Rows from block 10 of a small spectrogram enhancement model, named by matrix and row number. Each number is 500 + 50 x the weight over its row's rms, rounded and kept within 0 to 999. All counts start at 0. Numbers have three digits each.
Before each channel's rows are labels from the 100 clips, of 14976, where the channel reaches its highest value: "responds to" is what is common among them; "lies over" is the class under the peak. Only what is clearly more common there than usual is listed. The data: melodies that start on their tonic, played by one synthesised instrument. In brackets: how many of the 100, against the usual share in percent.
# conv: 3x3 conv (model.decb.0.2.conv.weight, 128x128x3x3, each kernel summed), inputs 0-127

responds to: marimba-like (50 vs 5); vibraphone-like (33 vs 5)
lies over: E4 (36 vs 2.3)
conv.127:439571480504491561494450419494481488640500487420385484521435377372430559470525497489478522496564531450472449448541461383570508519421462481483500488594562472546459545460538475454477522473577540475460476504500500502509519503483492492504421501479520474406453471518487491496529466504543492488486412561584487417546520504483479479459515567521497660517494459547437507628500527497509578400505

responds to: oboe-like (47 vs 5.1)
lies over: D#5 (27 vs 2)
conv.35:498443547489438476577540493596535534539569413458422459520576520535495534528508585534536554526473510458417459432479471542502535374477452516563577505528452511510519484536461536504577510457454502523469457487457448542503469306517524494570494415501488418439504535497550502474497536455462541524468527534557458365447580482506617503516468422477411474478536432492496522413445510476550513573457

responds to: mains hum (67 vs 7.3); thin (high-pass) (29 vs 11.9); white noise (25 vs 7.6)
lies over: no note (67 vs 28.8)
conv.20:577539565567469523450534549496548555539424490536457534507533452434527416473551578504530375548442481524436608505493519524498382510533450562552577478500477508440565481523413453423475509489484573518519504510517506535477521522472543544498452578386383493559593455408464550450533443555479528488497497549418550476562493443483520460555527564544544462504569465445502537552513416507401423486513

responds to: thin (high-pass) (52 vs 11.9); white noise (45 vs 7.6)
lies over: no note (59 vs 28.8)
conv.34:520469513460459538565493364543475484622531476418543474506643490542470502543473509469387531505512401510511565457480519550524598367519468569529536374459520455433521477472432470507549478493503563398507483458543459564462545550435499545474460569484487468463581485439492537495460475473507475511500530488420569628492561571493460491471440453538483473507488526475463425485445443506501511510422

responds to: bell-like (79 vs 5.1)
lies over: A#4 (28 vs 2.3)
conv.122:453527442458430457554539476475514420557469508449441535556501477594534431501495476441443510453455445524491550580449525517435510458411466477521478436429615495452471522495456504451512490491488530492605445437481395489528523568461507502456599517507524576462495472485390594423564458552523522457426582485510541476421549538443470536517542420522426543406442464498500413505442420432484482465581

responds to: staccato (52 vs 25.6); square lead (28 vs 5)
lies over: no note (69 vs 28.8)
conv.68:537573493484411447573579485445584491545444538419414476447552526488382443508474432453441480462544481439500429467541498525546532501485494512505452473445565485513526538509531515563540503475456489480482526477517438506485435505462585541479424458431351468436498462560499402536492492569525487501477530496431482518519558486535402469464519538502569526406723433483498502525474472505498459492465

responds to: oboe-like (35 vs 5.1); tonic: F# (26 vs 8.6)
lies over: F#5 (39 vs 1.6)
conv.117:504566453436496527495556461548540560562441473517516379595474488546464535469457520581511408492497501564548530480488461490506487441426471474577512505503572459513499535383491488562493508424531520429482511556478438479510444498462547488479510482499403483494396398485485397493542509552533480472451450526493538542473584515483380345463519456517519546514635412541522500599509495421507545511538

responds to: organ-like (32 vs 5.1); bass guitar-like (32 vs 5.1)
lies over: no note (62 vs 28.8)
conv.36:481474551518456543497495541490538493523371482540480487560584514434497428488532517435516505506506526444549513435402570552359504570529519594540537440437502476482494325547505529495499521473469478486563498454521496501490421504551438417472506521505537577531566485458520456414534487454500525533531531544446530515471493476466498508432435544493507460402419497311519435513507474530525532413563

responds to: bell-like (89 vs 5.1)
lies over: C5 (25 vs 2.4)
conv.81:536409487608510415561461488532448516444549485475555497474550473501460483477535477455477398527510443499579487509474512453509514539398488406387388484481504491517516530600509462556472541492500465448567496439498573445475452394532466528487513550498487492503572552538582578509471450529505482435392573586420455403437444541493498539496523441470498413542408498496618439472539483553503521483463

responds to: oboe-like (29 vs 5.1)
lies over: D#5 (33 vs 2); E4 (29 vs 2.3)
conv.12:466484487496483545486469545514462524407473502492501554512497573343497488454514465512492466523422540468559453525482461453482478571500445540481403425569452494530583472403399505488461498476562483445490474414525524498454593508451535460488472514445537465423448513507511437565500496515480481489466439472496464408530526549476511351526486572493577500448519458468455565694526496600515434554492

responds to: square lead (54 vs 5); clarinet-like (37 vs 5.1)
lies over: C#5 (41 vs 2.1); A#4 (29 vs 2.3)
conv.15:459604517506443515554539424451510482569492521445407520530543541610409465449534504425425496501567497405457417457551497504557525558496500612568464509529495468509499453406535489503460503442510607431465521378531455500499504538448482536492461529413471511560469497535512417456473451498489455428504503522517397473556453492458427552477463533501509564491536427492437470400547445579397519441500

responds to: thin (high-pass) (82 vs 11.9); white noise (80 vs 7.6)
lies over: no note (68 vs 28.8)
conv.18:547529445459458528567481485535439609458571466471470502523512478497492293483528468521484499552502505481486449420482528513667491474507517412454563549501482479412530498537456508529520535449508583466526469525469533487555448534517519391463490494474485496499625493454471450337543477540510557595512438519551506464516494488512519441597502555531509461510433434454505490496482521510419500454409

responds to: mains hum (43 vs 7.3); horn-like (27 vs 4.8)
lies over: A#3 (25 vs 1.7)
conv.65:502476449455412586540460524580522558461490501434562462488530499560497448505622548563403472485547539592506558558503513505533472482477510394481417450467488499500462545500532525518507420515451522501539458498392465508481529560518495436531394490475512536530627564541398377499523435526455463503498353448467418570576511557479477495545469500514467455550478499530412498487466560427459466499531

responds to: trumpet-like (30 vs 4.8); square lead (27 vs 5)
lies over: C#5 (41 vs 2.1)
conv.32:445412480377493477579460439509498529478498561418524497484540607545533517536492596516469475501535489526545395448466507463518516340436616580615578495495518527561478525528498427476572507434520519490494536462493528521546521459502463465529526496512519517484441552520462429452425494475516462485499385530513595369589519532494440516522522481500389562536456504481511553473490556449506455548536

responds to: trumpet-like (60 vs 4.8)
lies over: A4 (32 vs 2.3)
conv.5:516467515535503508520463321502497453533518465483499545504558483429499549375483539456494492511490514450561526471586425503536455441458486570543447359531525551489503475441461499507495497522478593411430489443601392540499535454441476527553480496454499492434416519434476409549490465439511530476482495537517490506524569509459419571460480569540525547505517455504470486338486519505503420501395

responds to: square lead (85 vs 5)
lies over: no note (79 vs 28.8)
conv.10:477525482487534491434507509373481455452471522420379473455585519565522591457514494426531494513520522449514465537525556522379451362607470509557460466495468516481547450493566539595529529529469524502534495488489530493503428496506474542512457535490543528532529490534475518554490539458445495514564593509392479509564534448549523446460482612498588537396489526538585497577493528631477523477400

responds to: staccato (53 vs 25.6); organ-like (31 vs 5.1); oboe-like (27 vs 5.1)
lies over: no note (80 vs 28.8)
conv.92:535520509481505510422520503492517498482506480494398528493478434457453532495475570417469227491487481545547549491453510561437488379564516552484487488529482508534535423473508489460504531475517497524540478547476490479496588577475533516579422559420482504496421510529372456568463455527556492418487525514531467451470561520513502438517470523579502478484652531552500494488530465561550481486490

responds to: white noise (48 vs 7.6); thin (high-pass) (48 vs 11.9); mains hum (43 vs 7.3)
lies over: no note (62 vs 28.8)
conv.105:540498439530512538423432529523541600448491424466467485383514373462502455525492534478492589505471588462464543439458434422580603506574434509478439381504497537514564496533375482561489517453457580438605446514557489552462551518531503467507544535488526510517490539546457515511549537547504485512604402513525553572519440558471500477515541422437522425491471553495479509468539474448481570444510